From a checkpoint of a small image classifier: norm layernorm.
Rows from block 3 of a small image classifier, named by matrix and row number. Rows with one number within an expert belong to one neuron, the router's apart. Each number is 500 + 40 x the weight over its row's rms, rounded and kept within 0 to 999. All counts start at 0. Numbers have three digits each. After the name is the row's rms in percent of the matrix's.
Before each expert's rows are labels from the 100 images, of 14976, where the router gives the expert most weight on average: "top examples" is what is common among them. Only what is clearly more common there than usual is listed. The data: simulated fluorescence microscopy of cells.
# router: router (model.blocks.3.mlp.router.weight, 8x160), inputs 0-53
# up: expert up (model.blocks.3.mlp.up, 8x80x160), inputs 0-53
# down: expert down (model.blocks.3.mlp.down, 8x160x80, transposed), outputs 0-53

# expert 0
top examples: red stain; crowded; cells: ten or more; fragmented nuclei
router.0 096:460487487503492458538493551561414504422573552512457521502493528505529478558400464572464528489380506509539528534486538552497421477496463464547478533493462526501533
up.0 101:520524526586529534506544503513541466553526520471484490540428509573482489472576532443517507458525526501501462449505544467442479495457430497420491530448458468540397
down.0 109:482489517549410535459507513560502513516511498465547476554471457519426427543518441446529451541526446416521433460467479574439448461483568425475569495508504493444465
up.1 072:505480473505467545616474497469531570547485528415475426484471443433492505577619609481526609504503508486493484454526514517512492534521461520494418532508482491505395
down.1 095:507457564547444556466478535476426485486474532502435537546504560483526452522420563524505493434542474492513538463471567525533465443454479578497529505469497501483555
up.2 088:493508533512474511494519481443480515527507532469480496409497482398466418504480597442480503563577539558484491530502565554482524485490476471440496482560523545484496
down.2 083:540552520491510480421536542469504594474523517454501522519498451500472477520504461471468547546495479547593520553466452517490451453531597505489469568473446516590447
up.3 109:478529482520559511573521510496502505615514468394560473541494495571530496491499577489513480534532568499501457561406544483564492481452459533469425518438449593556465
down.3 096:571591491540448521494534490503460518458484492483496439484555525598498588432553525465536539496529503473491572511450520521485520496480573504534491463558538438509430
up.4 080:466443478543495483434543558524488501471491510551473464554475507476461534498500558466522493497501521520563555473413412477541466504468541475462519534561565524433547
down.4 092:565571506472508505571498543438502512489525484504512497509559469555442504543464487475500510494528512499454437588541511472416517479493513487476575557543484443472401
up.5 107:475430497472516492455531497526464541508548415455518472541450561577568573439546538420508495537473547540516520545510488504542495529492495496561438561485468558538492
down.5 095:562431501498474507532516430492477393560498446490506493546526451553439610514534452447531543433501437522521509541525516535447465494490537525519485484450470499458436
up.6 098:437584414412476442529518449520537515551489488468540501470560503482468508468482498543558436457509419452469520526469499484482531553504528559498510509533531470572483
down.6 104:526496452561467520497479522463481515435488525547492559433500536473479528488459417488423529609483503574512474558437454542531516522534564508516581484518508543497562
up.7 092:545447527540569549490467449473511451512473560501525578488508543458471556569546463526490571480475497554514513448526539596561488507485493501577519509540509469449476
down.7 094:503505459490439511472555535461618542554444517444477528440473564466478513482518500511414486450520518543462484533457551538477450471466532492516537472552513444561591
up.8 120:460456514509456456586565467495511490585470443493510477528497517538566580474533519487561517525567547464541556558497501517501462559444468500458436520458453484517441
down.8 110:555549464450513438498498511500435479466503502520523530547571485492569562483569533442518491508559482470529512469470532475462475497549593537506543502476477457527481
up.9 103:502552512539483482519520519509593449529549526441518424556477473569479424524564488480516561435570536463470492502475449476512438471462509472476473551506502464460418
down.9 108:460524544542485473524471479499515452491542499467544475466493498521481446520543484484550486519538450525498539486495477582458458543455517466470506490451492469489494
up.10 107:466509501559538487516531480474505478558502430460508504522522539543507576441483521499503480447558541484534479555485531488504501553420457506436452495428483538522406
down.10 096:516497497506459485502547453452473554533500466460475533486517478633467570526529505487485450514469536528509551542446522470511537519503446530554489508463543533543492
up.11 101:459457536629581556512487503486551504533537524484499489511497482527463499489593540499512568445580530464504444465496483534520441523491552572438444558513525488482459
down.11 107:427509598532462459501538496469473521487564489419447464537538474451445415549514452526557499556445498406528439480472553553457484457496482417495540595571473510515505

# expert 7
top examples: magenta stain; crowded; cells: ten or more
router.7 095:529540442450485448532458552564469497534523549493443458490498526518523396549418503545491640499375515509548530513477526549507454490455490499572484536487475537514543
up.17 115:481534580457534479512566479498461492556483473467536514506425591546517576446538545517495533476479575470496547500448512435480492520442503455491508537484431531560424
down.17 110:451574415506500445502560468467511487544490487475519426535538509548488512485466478506508558510523568431493543529531522567487461480574479506517463528491532497516504
up.18 094:427582499382455449567453546522470528492477518485565524485487489492538563456532496483458446449518505495494523517544514471508508513529485493556506559582509468525469
down.18 097:499566483546449574484517515498437413463468492524508431495495459456446481487487484478507468470511560506522555536569521423530538450476537486519479542470521518434575
up.19 121:455513499495514469549554487493500522566487471463531525530484500579461516505526589545531503467551505514518581531483534478581471544530475528511433535505471489523462
down.19 117:497555412537506480452466468552494480496511502492568484522456485616466526501530558574471458511490493447525503468435527557507500506524464523529469579552485604560474
up.20 086:537506473495413531448555489502474453421445495466499496450537506496535598514483488568461486546533598538523539485542504463495519576542490527534495456551541475498524
down.20 097:451490465481516516520500507552497470499483524514483583559478496542487495444509535482540560516524489504466486557494411459471512491518441526489551531488435542487571
up.21 102:483531507454527456493465446551466533409447509451540483416534533445448503429522513540469474551499536529487540502519489472482494535488469456576502460565576477552508
down.21 086:503467553446497479478533505540524526499474466464456490605472507526506487568546524508568522530493477440445480567534532464522520500527525564527474504496517448418631
up.22 134:476516496479573498528569492474449493528445447495511502510461539578537582473515559506513523453501532469509521523457537498491471589424474484507468524532476543521468
down.22 114:460578472465550461523601492463461496484530498503505460538515512573491561546538564519501451510499515502512556520519486538605500424527456486478427515466557558524501
up.23 108:429485496483442475527577539448450533524464492491551461585510528522552539492530551547486510489527486500540537517492564426487489573461514466524484551486479539502462
down.23 107:474537409491561418507535475458527479529457487476531479493498511577543468541512579604531463479484539440471562503530456535535404426520486469509471509503509568523455
up.24 118:465534477501530490535572493472417503556493481482500550551440500554556584486502525499516524467507543433487545513431484509579483543476485474521438497525480504536418
down.24 105:508502397477542461451569433454487500496432544471500474567483494584484581538460562511543503495523542451462532511502503538538455495537476459543503544508515583520418
up.25 093:549498509473505488495526455462481527519469540531563539451517500498481532477520480509442457467561464536483524528519425475543482504509470507538514454576523394497541
down.25 098:513473497520519509482530533503475549470450521554466471494550564547515581504466532485544557492474489510513439550502513491438523504532531476517525521525489454516568
up.26 084:550525530546525457541497504518495501500514434487499521579493459478497399531443530522551471519429468479547547517549450491485520459554405483454489432493526548434557
down.26 096:465481460535587495496543474415446462474545478497475491474540503465494483492452454499490576529450447510485483520427530487433567503560502525536514511479462527468483
up.27 110:483486535471509511572563531509447472527480497465545495553523500558498600466532523533497558464486538527511519516438504464529486581477475489530445518473402496520446
down.27 109:479530421477568468529540456500480587561475556439513470509493516574467531535460512561518454514517484417549563470503475556543462484508476539560487573509537543521447
up.28 113:529502491460437527469487498484473560499506518518530508467501538446490576459461515541472498535534532523546559468482489467533506514449533452545504477515540471500541
down.28 108:536496539479454547435520486565504530480465541532501467464595498503517515522478583541505525463411496483494481538524529482521523538494511484601516503551466542510552

# expert 4
top examples: red stain; few cells; cells: one or two; long thin cells
router.4 092:490523445396524442517475517547463505449483493530464486471489568496541376521374517502424527509436480490533547536484585567520486476497441489561470557521446532534564
up.0 115:598500529562524489520496469461506490500491532427450512538541489469519452509553533519517510460552583514545454498462469496513507486528559461438421509496531507490454
down.0 122:457434597465543521530514510479526478486495475532475507525479493459484479517489482533549584473530464465416491427524458520490469492457493451507503543388429434409467
up.1 100:500529464428440461505529545509492512551455498521488556428549591492486480522463493522450466559490494458512536415529472549513486457488518460514462502519576412493581
down.1 096:489502580491504524552513483486492524478511468453502439537455461501487443491520526484567557488510546559509500583513518556485500562462548556457511480431501528471556
up.2 092:528517447427512554515476459505525548573507477456548471473519480450534462480577465511496488490533450449509546450509440435445478490421521405467461514488551498500547
down.2 097:508452598499475475502492432546468517475529480465528512535500568420495512458491547620490533514574528496481502543503510575519486466506504541449437455515450482491526
up.3 100:521497486513483496503485573485498520490461468533530489489559565486534534497428532451549535465500571435459509490450482452523502492477568547551542487528500529495511
down.3 092:543466540488498464554504490510491434568466531505550505444470446439464462550493524550527524510533478507483517527498444467526538522485435470443479532565467540515546
up.4 105:516501468392535518553488500544486578516435513537518469441446561457467438483441455529471470505477474531493537516444515418498522482471464491498489495511539520536558
down.4 110:510445500489469498516512454510501467492541420464490492518519475480538496493417504551547523517497568471532521555524498510506464549554500527510500561479472515415551
up.5 098:490518528525482515455468484490502529475473533528485531467548619501463482441496495479489494551490556493513557447465516467523517453527463463488474545563546480513578
down.5 092:464453464485543484481458503483515464496482487523478420496482464409559494494449443524540507598546434492462497561520406500546462529494424531505513471496465468528552
up.6 116:564507526447575476473459510516497446453450466544437529558423534454458458474436526480484534494449481490497578515510505425437460450507474559528564468524511513511561
down.6 108:479451492529507590529496471516480500493520484534430543516471489502526500484416568568539538508429540526567511484481505464457452589477486475453593489490490529427587
up.7 109:477548488508490445525480471494530549556528535450456518427617501496464436552430499461514483568503556449467480551491458530559541482477530446488498534536527618552475
down.7 100:503509525553487541421488571569450595480500474475506427587525468451545507530466460487477526532519500495478529508502489484475491522454524545512504515488472551501501
up.8 088:436574483405548487502515497508547547471491481587500493408568507500497496455488499531454488471467542533447500450474468477593509497465469499510545483426574504526523
down.8 090:510504609511569516558511479527494529525540443456489442599499473510555523475466547515519541543574516448460537444499517577562492495491465485549563479430469460494510
up.9 122:530565472555478481551547465477476520461552544461561485482494433452467489494543588471507515485563530497485428485453483497496493492501514389478483512560478492491456
down.9 109:541475605453488480451474496479457438457431508522472484582499479434546497513584517520520526513516449504458534434527471471452433487546544456435529537464419483456512
up.10 090:461503512533519490442496496507464499439554500477477454500503523518502560484530538523493491479501479472558478486498528513513496538457540455504502553542500465469444
down.10 094:527461554476456440518576451490480480500539538599449424453485446412496465514514522487537519537520527517472488454540523475480462482509518448511562554535512452440546
up.11 081:510539514495522471465495546460460493493494506525479514455536544465486480466466536496602548598557546506564501512495465517534501470493544543466522451505496487508508
down.11 096:524526490531556480481516480556469499483523536514488500439525530488517485507521510481477474536472508538494482516551499463469459519489524506555472486506468519569510

# expert 6
top examples: crowded; cells: ten or more; yellow stain; fragmented nuclei
router.6 098:435471505488483459530493560542426480424563544510441507500493521509530475554404449552446523509383506520539525519489525533522446476501469463547467530487440537484544
up.17 093:549492508465485488544497464520619502476509504465435513540450488516482556461541486570469495508495463490535482468572569577544474425601503499482511501558498525448573
down.17 100:527471472449540456477495516520500493488442478485575438507491450528496486495490480469433469469511499525490454512490485477519481479514516554464481497586442474520531
up.18 100:439511457540493473512554516558515508505527507535581531508467532545511521537498471513490560513537495519499504549551517403475542450420516520458472492499466493598426
down.18 106:458552473513525469495450499581483485480478542473542443477486492509463427589477467485447533493475496484495426539515473499439561405434560498538441478524550482519548
up.19 117:526489569488491514444461514515474488424475509550454559508501487474561439440508485546449509489455510553450489481520525382498482466471430474489495489460491516474504
down.19 115:487466499526478499553494515476559498492501472463504524578478509509490479525571532473550559464585428461523532499465502486497503475508503504476439517476412528495445
up.20 103:469550425437495534471524515543495550453459571492561503491495573495483527474530561449473440547517462537475469527542466457465495491512486465491530473480489466540532
down.20 105:515535501517510473523594479422463448457524509517440512505573504516516569471482523561458464542398493585552582515456546488532492486521415468541496458449510476553542
up.21 097:493507481484534553474517537545522547473479536533557507523467504456543503484532497449437472495471544474518549521503528439424515567533504431575481499493502532507445
down.21 103:540468555518483533509515538486480456471545557475549454514549472474383403518530548501579524453538433498503459477474542481493501516542509477475550542579467479453469
up.22 101:470444526502477499489514516501501482529449554517462542559522515458488450557552521597533452520546547552561483520534516473471480535428500508464495429446558541472540
down.22 093:496473484504527509566555524480448452463573453477534503502473502535406468468533439495522505353483490491450455511444608566512468474542457551524529454526482472510504
up.23 099:486540428431562518517496501539489555531465510489527483461577461487548492456489561502552458455507484491519468521473523418519479487449520526550478465504491419573493
down.23 098:505481477463557491498525497453458560476485485457466503467526532514479503470514434525511463511482420542529462560505440505542422503514549482569468453471507470521513
up.24 091:419497483472504489499514501534465547488429548506539545478471484532467462496489509415487439512494447519512434437495495558512565516512403479550426554453483475481504
down.24 102:487476441481507560438491497489451496470458477478500509435550575441465486502501524524527449459442459489497496485510490484519520599499593530538519465530451420568445
up.25 103:412412533566460537445482443532530482470516563468429513517464526478469529520479519537491491438580504527509475476529499488510442462475491374510517542424482459503527
down.25 094:574512456524516442534514563454443506499489515466482529493515492436451543542540462461543481481471499486530496550458521494478477473501539445563483414416440569533423
up.26 103:585477524394507559575436515558541522449527458466467503509478420442490471433508474541446417525394506549531525485466480515435518477510479586438541520468495461518539
down.26 093:427521513495512437464524507444484515499485416475470439537499465474502452476481503503591488468576500403520505535478491497518474545467470500525456508558537486473573
up.27 099:488615391501507466440495451452476502432483530474456422521518528521522569515548582490454413459563534565533492463466465490444519494501505547527440468552513449500518
down.27 105:587513541478501498560515480451436473467508518549479480504440518493519549500516524609534461540510449607491530529545459558539514545506548477503577477547433481491527
up.28 096:472523538524481445430503472507506451481511498436447522482449525437467460475561443542468481462462503499460491480473498488430546504493511544507546492483447527535487
down.28 092:464442511459482465450522507496514375491388467585479481527525488504488468499493491514591512505458512447500527463543546498468452535533573451481454501529535499485440